python train.py --image_size=32 --crop_scale_min=1 --widths=[96] --residual_init="none" --optimizer="muon" --lr=0.025 --gradient_noise=0.3 --steps=22600 --batch_size=128 --epochs=14.8 --warmup_steps=1130 --weight_decay=0.006
Rows from block 4 of a small image colorization model, named by matrix and row number. Rows with one number belong to one channel. Each number is 500 + 40 x the weight over its row's rms, rounded and kept within 0 to 999. All counts start at 0. Numbers have three digits each.
After each channel's rows are labels from the 100 images, of 14976, where the channel reaches its highest value: "responds to" is what is common among them. Only what is clearly more common there than usual is listed. The data: pictures of board games with random positions, seen at a slant.
# convs0: first 3x3 conv (model.blocks.4.convs.0.weight, 96x96x3x3, each kernel summed), inputs 0-95
# convs1: second 3x3 conv (model.blocks.4.convs.1.weight, 96x96x3x3, transposed, each kernel summed), outputs 0-95

convs0.73:396510511521522569479500495506500455493439484473545481536474480449473490463493506474522528456545542546482534444491507504585484451465475511458543553451540490515529412481532496513533477546432442486554424451545577532488493516486467439578457496558445546460450432495521469502467460426491488515
convs1.73:463491498511586488508461517531490517489474564444564490548433460528584499519467514610560486480548519444563552502482505572430460515469466467412513396477470521492526500499543556492519506502476508515514446489489551449509463430458536538484480445495548524524481510583514507468497514498555469484
responds to: noughts and crosses; digit grid

convs0.46:500501466503510541525509494509512438473473472462454460593509553495493539435478481480552562490509537408382494471509509511541499450463499470439443537520489392460435518479534485501534518549431561461536485473509515523455433529514494539510517538440525478440516498521502563461478529449505426534
convs1.46:532495464512568485463441484499597575492499493423536544526462502476517565451448513500525509483574554524488490469515521417486519498471534424437493534430497526489553531511466512538545543471450503518517536502518509496501534535535504414552483507510512450488477472569496554501436514561400423473
responds to: noughts and crosses

convs0.35:475484427496542441541437511469491484542494472614550507395461469514476526482498467519563490509502574524441479540559488490474579491487478534405526539483501491518484522446504477528475570498433466435513506507493441488525582557527466475485509500486480462476458489530494536500491479432400513491
convs1.35:556426506469505479524452476451528513524562528493480494503429584489530527501508495566522584517495461506470412515496500531523466555522510490563411526444443487528524563506478540507490527546481480528446427448495504571503546601529490430455481529476506516505500518467514578426486497437506528480
responds to: nearly full; draughts

convs0.24:517508529588522420452429494492438456563483527552447521485483482513541422418416502505540505461541524442472497503630462497491435482463485505518451491493514545498508491498542488475478420485488462508536499566439546503495528529516536527478480525485529401457500465492488540520511470446511459462
convs1.24:489445499641566522482542509480492552519539497461492538462480589488469475464466551518495472489514473525521511479537522489493452389501492512471565501474448510506513499495447495506415504508432506522475462514451533481504501508491561521552542409622516481544545541516542524454531543531496478532
responds to: discs on a green board

convs0.6:432572469429490492512465512562521524536519492534499562565465486516502464534561446453525602524431490570451505487472487546441544410539485495457446424552453487497560518503513468519538433484508470444489458476538479530449512529471483509500468552431492440523482463432485512532489507463500497537
convs1.6:409492484518508537516493534521482512485567524515464504492518490515483559445481467514434498493497526460519418540443501492456599427459547500403516526531558524477571539526464457503422504537521533467468478456474428442470468530441526529539517487505507472540483474542441448539552508500516598533
responds to: discs on a green board; nearly full

convs0.78:496474441424495422460491452459464478484494493424490486558450533500470503447558530514474481447447496440484528474544511482580401534457477507513502516519576496568491507540528470452544545501560576500465502464512524452390526506492515508562448491457502503490544495564509502504466515467531414505
convs1.78:510539416515474393503583515532483428493446487461554556468494531448498449570439449518487464515524431480501477481475459526433499469535451512528466510474402453473456488514467500452472473505557517457514492489499581479490505516466458505518484423475504566500466448589521458539456494492499524523
responds to: stones on a line grid; nearly full

convs0.67:490488469543494564485509491422437451534471490447536460509492475492442511515515592473517474524493589576517522480515512458492468492463585503389607523509472476557438497463519555512465475549486527520516449484543507535526425502435482478516444486467523536485492472458518470430506448533465463476
convs1.67:552509528397534492518509538536506477483487538489563545505522437534517505548386487514532525469597518474469507483543519549560545478494537512398524421534464516515550551512553498508579501508518412549545593476495480490547434455456533522516506510532525539467464507486539521493479494498495510482
responds to: digit grid

convs0.10:512461509531476515499457498532498533683484521443449487495478455493492482432423450457482561556510509533479504479415469561480513514478552457472477497453497554502447472453516523538434438456439501523424497515488462484486440532528476545481451492454507520527511484498533509496477546450457537506
convs1.10:459488474470455496475420484512570493619512621476484466479485413476482492528479481445426504525472454461565527564443528470507525511543491487505563429451471525510460532502536498503488489496414541466450502496475475511479469440463494534520480505503451480488488504475506416522486481484566515586
responds to: discs in an upright rack

convs0.89:456507483535480546536483474439502491506565462490504495464571490458449420448492473544498516456488463494473521537551523521600546499558540410564541490500569485505538522473417497518436533489443520488477537520543578554440493523474485452486562496443489441464484461465450474489452525497538460442
convs1.89:491482504491549527520436491520432516505484445463560485483495515490611505530468534443476444563461463433558506411498554491470515454447474475428493475448538561467468503497539505479479485549445489407494479536495508518486492475417500543479490483544433478528494487560502471517542396433484502488
responds to: stones on a line grid; nearly full

convs0.16:455516450508495466507460555481451439472543505466474502485489552452525474455521500513470486450386463518442477443449503432527490496421443571604474519523465452505498543501481502484509527500506512441484490514473452500486548517544527474520492547456565517564461530452581502573531569448544524472
convs1.16:514502451468443469479500483537523550503521500592446483526535514479496488492493447544463508454512483473546484498459433596462478460600434496516381487441529479548510563470552479522465454488534497451479524510451557451491490585525484500493540508437502468530491502489415485559472486560511457472
responds to: discs on a green board

convs0.28:492451506494427472537524525498497472506513506473523486477420424484517598567465465485498508477480458473524540510550463488583536531435525491493469468510559454490510457562480453481543460413471450507523482473467492503521513489465528496439447526504524578614484435426535475495458465441461458531
convs1.28:493527514490503548498514506439486413522499437523545495496510505439482460469557508495528490503553463456473494550523559429506581530425533498497517499528477496524545513509443426467459518512495417518548512509512522556504547520576530511509419557490538507535569545497614487469438549557474437469
responds to: stones on a line grid

convs0.93:525518509432436485518600460480527485441466462499512500512499539468501400530473533478507427510464563440480510464487504478515495482541507543557546484540539489579540480572483535500561547469547465528504598522532500491515528541452489503452502467464565462475486489420503485469411525444554455525
convs1.93:503442469542415631522508465475474466465501471505481503494489492460498530588470529520477455424491441410624507443448506502484459502496491536483548455511461505523490511542536451493527459521468476551487532482477479490509429413478455493505448461483507457497502526505535438424549477479495499487
responds to: stones on a line grid; digit grid

convs0.74:466483518466534491451514467499474544524450495525490538524500451482471576475462448565460551531461500494528509471510507494505524466519486473504497494408504459503439602470481538480498490457426486450544439539451604462500476491467483596510486446516467471512466468520466616454569494540476472440
convs1.74:445535623518542477490433512469458489492537445488502465513493515424482552526499553522507525516541505454484477476508502471468462506462553589427486538457533466520412564574508521518549540502515448503532517471452449546458476514489515487497531507553513536592497442489415498480478511568456459532
responds to: digit grid

convs0.37:587422478528467458524496423563480482523466491495454524416488501464454423458525434473465478538522458473511478551456524515502506511448480493595462614522576485506537480499519519511538447435503505477465512493522486551508504522563528512482419504471541505549421497541537453558507478498519524469
convs1.37:410501451499455478491468478512550477456409433583485523592480504500538500520475454484485469602474504500533521487519482501539476461527419433445482516492522507462490454542456494515514475532520487455474467453424474493475598456580510441449509530480472458443480568498544527473490503472517520529
responds to: stones on a line grid; nearly full

convs0.87:487435478526457510470456549465487443525503462497454556516505475462536540475517536470516600536554482502487450500455447512465456426446437523528447471533551470501486529552450446444516521534565501412453464437577490507417505481554515510512503495532456445416448476512529474490511513529457491541
convs1.87:420537487539491435557454469537510523491541548556508467479489525436512410498556479466451508517514475530515534556534520454495477498534480508476481499472550538482542441465515444503516427459480444423543449446381519501495542493571483479556427520552545529555508488435457526480497498469480460505
responds to: noughts and crosses

convs0.62:498594481496455487421507473486499581469506556501540430499494492544478553428485481522513521505576390535481473440484555493471473475443463560455415523458524543530491462463482502499551457498423520499490415450503516512519501490473570517434462502497558473483558458484517514541538496469471512539
convs1.62:519474457512434435520461416421471523582428461514546433443567425456447527506490479488410448517477486494526469520504457509494539507550539456531558580487509449520488460441482459507520479490475495494504451485523521469520492503495469517517459496496439400483497596526512450503453490538498490527
responds to: stones on a line grid; second side has more; nearly full

convs0.30:441443526454485545554443493474474551438517515469553549460493501543465483491477525496475453493529495539477442385480477456448563532461536491548487428555499457466467503553478459498456454482534521488471520463533415517562436533492539548490518524493542597489507435511428508469460540493492459530
convs1.30:567501504483519504482487516535491460481478510514464512495528545511438479455465529508487525543485526518488514476515483615507464390499531517568467452482513530551452480430508515474509524478544487501539585436464531496485498585476476526521554527405524547533437485412505458458429451465433470553
responds to: discs on a green board; nearly full

convs0.25:551478467492517485451490451405480435514515434455482467603481487524448425453506485590471469491518504511550410461539491481467481450535497490506497395515442507493483489454477502535436423527524477489501468468511586559518471563518496471514469517487525500484461525491514480505478509442588470535
convs1.25:521497487612573500477502476468496506549487471404462510577415525525496511502566476540463501513552481523554449520512477429424527496532494491569495548457464518577448403505430536491528519493471567499477516519550561467466527562471485537499494519508483513499502470481574504470470498525440522531
responds to: stones on a line grid; digit grid

convs0.63:473510466472547524424602500536500518492542568461482394539483471498494485451463480513476509567513477495449547478485490539504504497480487452543504468393423506487510540479503452463459456558450510531484501528442506398493536453464447483496462512451545475531453463489530509484471478617505502482
convs1.63:423519540420477527491496420500515503493527457477468495566528511493427545513493610460427467478454476520458551474527496584441561513524474508560536469465503604496506479475534506461485452409506486459491525515495522478507482542455528483498473516508508522481472436433476536450403522478465484504
responds to: nearly full; discs on a green board; digit grid

convs0.81:480437501442553567501555407516450500546532390503504533476506495483533548447501520481533554534418529533492481410536488439497527497486521495464515518466478527435575480451515486537532442576516480471524511472554508422451478519528535514506523520463463442407472477473524552528495496510491553490
convs1.81:423483521477621525534553489501482440474489441487545490479464570525469569496503518541478521541444524509464537473547489535494498474521550464492524513533488487473605551526489488462477477535514520571471422530470519521500474567490515485451456497471450486462450513442501601423523511494466452425
responds to: noughts and crosses

convs0.22:458494513552541509568492528522546473492493422474555503496507555504499501500461603463503512546461488478403503451530487507491499488425449469456425509536461522496507536537622464548498519559500459548518471464577512462528532495383444426502539498498519500494534483554475479525514484468469496478
convs1.22:504503494478402459456448518455494486436500464516489558467518433390504450442523510526497430460496477507507543472464500505455429576533466485504513484525513465520460504483485542545504495488483454493551522495461534494540409520543506519501456443466553487505440533595510479506479494486487370451
responds to: digit grid

convs0.60:482486530579438486463540447521458466439509431463476544539540492470572478494501497528497468502481550354427486427496473519560512468559491506463472516506566466478501492570461533470486466422499485444461491496500533546541509573476458515464437515491567473528499494517531560528521507528472448507
convs1.60:497498480495433482469483534483512490480469383488449550438475531512536447464465485495439479536492475432545500460504473450540478470483540447367542556532486456523471469478501502452525463483474473454491523456500517488482440566432476452477477455545516504482502493468536477502474459475478368546
responds to: stones on a line grid; nearly full

convs0.14:537404488461462421440493579440546553539460478535520471496495480521551566509560429425481520473573501453452533589445514503489513441532509509529433474467519518502491439513478490551478464431524481468431483490509442453528541495444493464484516525450498548533497515502495527443503476490519571492
convs1.14:426509528428478555547465501479591428485541549500422537457455490493484522499489452521483470527509509516502568496525460522465410480542487573592443503529430487449572455473516545481478462530554562508513500504471494534522548478469522561473473502536501513453487456550468475492466499552442560463
responds to: noughts and crosses; digit grid

convs0.12:488539456531572462450498536416489549540487430417517475543443516526525434425540506451498481544488474486491512554493488518555487441440467490634524482506512524477471527433449519498549537495492508437502443461464512447487573456517525485462494494428464500487543518496440508553478487486493527452
convs1.12:534512416535481410483445514479512517438565461496457579477522509499462497519515459469482521480518488523509442477467480608547464479481493515530423562467542485461475498445561541441452455456483497427463529458534615518465497530553510458461551487497531536481492520521470491551537460441526519497
responds to: stones on a line grid

convs0.33:514504458494477508460564446544471485427517487497519513460505433550561445476435546522501551488480509487482584500535569428482525488462487502435539533462557547481468480594539479462457480524474498489471437528501498493389478576490543491499509481540516472525425543483477553434476516491482414505
convs1.33:498489454548560484496496520506498522460386490486543507493479485508480531561430487453495473440520529465546525522554507479504498565493474524479461518474545562534523525523499454547484532538443566519479595439497442518459418594551488496403450444532514443476466521529487517455518537549507495550
responds to: noughts and crosses; digit grid

convs0.11:471538491495484474507491545466450502457514591458563460535500481477489547456529441473535523507472508494556516523515532493549474470440566497405496527440525458598451501479422452513471514472526514411509491559507438529515510515435529394553491535502457491495515441560516494485448540489439469509
convs1.11:533489508497437491560523434508461468501541555511496470458501498568439561540522472444431566529505531564447535508482512508565540567532460522434497461533452516478429533418459488524507505503471483475524456593558527451463558445502493486531478553474440474535564508524547492471498490429483514456
responds to: stones on a line grid; nearly full

convs0.32:432513521463431487519461499539474460554526536548489527507482484533532496522478406486505496461549548497511480481642440466504553520418527477458453470499440542589488540508512469529461545462454461492487459501456517479478534461479496478467487437475494533485486462523428467473433530461539415529
convs1.32:464458518413563474473509583442467516472545574466485510494551587491507496503604567535505486493526571536451507472548500551496606542513472513598537504517478515497498532545509468505479509547508466568537467499546424517551495537465500488456497553511485547516446516452478515472476489460483524481
responds to: noughts and crosses

convs0.95:491448451537461488494477468485517484506482428366507484571531562542561510467518471491476495434413513518398456497525499478503486505541449530511512519481496493504477491503465552415467541519461462486499532510565530500523490475438601538457542429520558505453430521520465487515503519435493494530
convs1.95:561544536470488470385463583499475462518538542402481545480462486434484537495449529510482454487510513491462493494460547545436508500462529514481528544472530528502481543488516460521494473421530499433531514435456501478402504586485490496526542456499533457466528442464562429553508515531501546520
responds to: discs on a green board; nearly full

convs0.55:418486471457489588414484519477518541495534528462552511457532512480460487500490468510522565449553509439472497512506531468461569483548519468493507451506546520456522522485507495552477619490398485481483450470520582506514439504505546456476479537500486477463527478495458535492480544416498394529
convs1.55:522465457499434552479501480528450489529523454471468562453490521493583506462487459490511449471482420467566482556547543507536549526527537484472589556419496463536494500519472591516478490439507513467513538475488497523560443391403457488509436501446512505449480476449487520479517455504504496498
responds to: noughts and crosses

convs0.88:444538441509494480491463524388455478524482452485440482496536493517496452501567472509517506530431524589449493552460484482527519468467492498632491474442553454517500477490502530512467494470473504446446472455526483483562568545489528419509520505520446531465549504462488455533564472577478477454
convs1.88:460523489578473455436533502498519494467578402545469469412521492521513502504475444488490489556524453493475454494486451553540474438535469493407478523513471482463505488429500516449475491486508524487451480512516561595493436486547516490510519477544534527514501450385474510501498412474476435528
responds to: draughts

convs0.49:462486462515462539521624476427458472430560537556470482540464531494505468545488482524524424452505510487470447489503575450577509471446485511541522479491536523527538532506447493472495528477516515459550540580491483466541560476497535473475456518417523445529539496428520496555474509453496418467
convs1.49:455441422501533515537526463482519555452545561494491543404474461524456449519484577438474462470452496395554506485503459509539526532521472507441544509507530462492560514500499499501508501443485525507497568469492515503486470469528409485467526401543469503518497481518467391502514524547546539552
responds to: stones on a line grid

convs0.1:513484445477413519538438560496501453517478588515424521528476503517431472482459505470463515519505620453546485506488534573534533478503478456378539416483583525482493460446481481492493538495505488498545505550484457459545479476549492500538527479465456497469484507527433444531485510490456460502
convs1.1:473449557459451502453489485480477527544448520535489505423596542403534565478474477467449462530390473481440485529483493487517531447575510513468486528530467518481467502539530532505439520510448475453528444501407481522498483478477530468530471472416524554476522543449478515537520515467459475564
responds to: discs on a green board; nearly full

convs0.0:455526509462480479495480500457480474504443484544499502405522539478505451466452577545519545538424613515448519470486466542515504500497487448485520545421483487526467447517481417466438525499503446473528532500422535444576553489457488542538542586505491444463498490456542500469470509473492437518
convs1.0:475555531462507497480607434461547497489424515444441441574534464451460577518548538551543495497434522496472516525534474385468491514522479535571504515534559546495453474520459500452500526497504466482500477469436482484493590555481482517480428529487468469469517506518514497474475472565492454533
responds to: draughts

convs0.29:474540500486458456517573465496531543557513474468459441473425538496491445495476522501526529448474521454457547538496509448520458471547458479572471477556478595466522496500499462494499494433543500509529551472458497544469533503492505529506546445401537488514455531461509412467429530463590489415
convs1.29:477467481498489610527458508560448486478453469461506486537512482442513490533536561477417480473458570409511490484469497474507581488486468406404582480489444481570511555533589494507542555518493534518509518505494516511461460470485489468481483505493510467543513533524562441451500442512459499491
responds to: stones on a line grid; nearly full

convs0.2:470470465499545497498537434522505543450528536517488526508555503467523516391493489491420501595499445475491522474489473506505487561443467487418473463499451475478479501453538443462434566529545513570498502460514489528525415467548473501456443500533508470493445509559491582494519465430587485524
convs1.2:502527524552520590452447545511523500519438555436523613515473512535487425490463503459518533487508515474547459522547563588470547445505514449477484565460471550444470504488475535461435559513511511465513500523482484521435488551534459443468500501458502528526496481417513541532476554415524491489
responds to: discs on a green board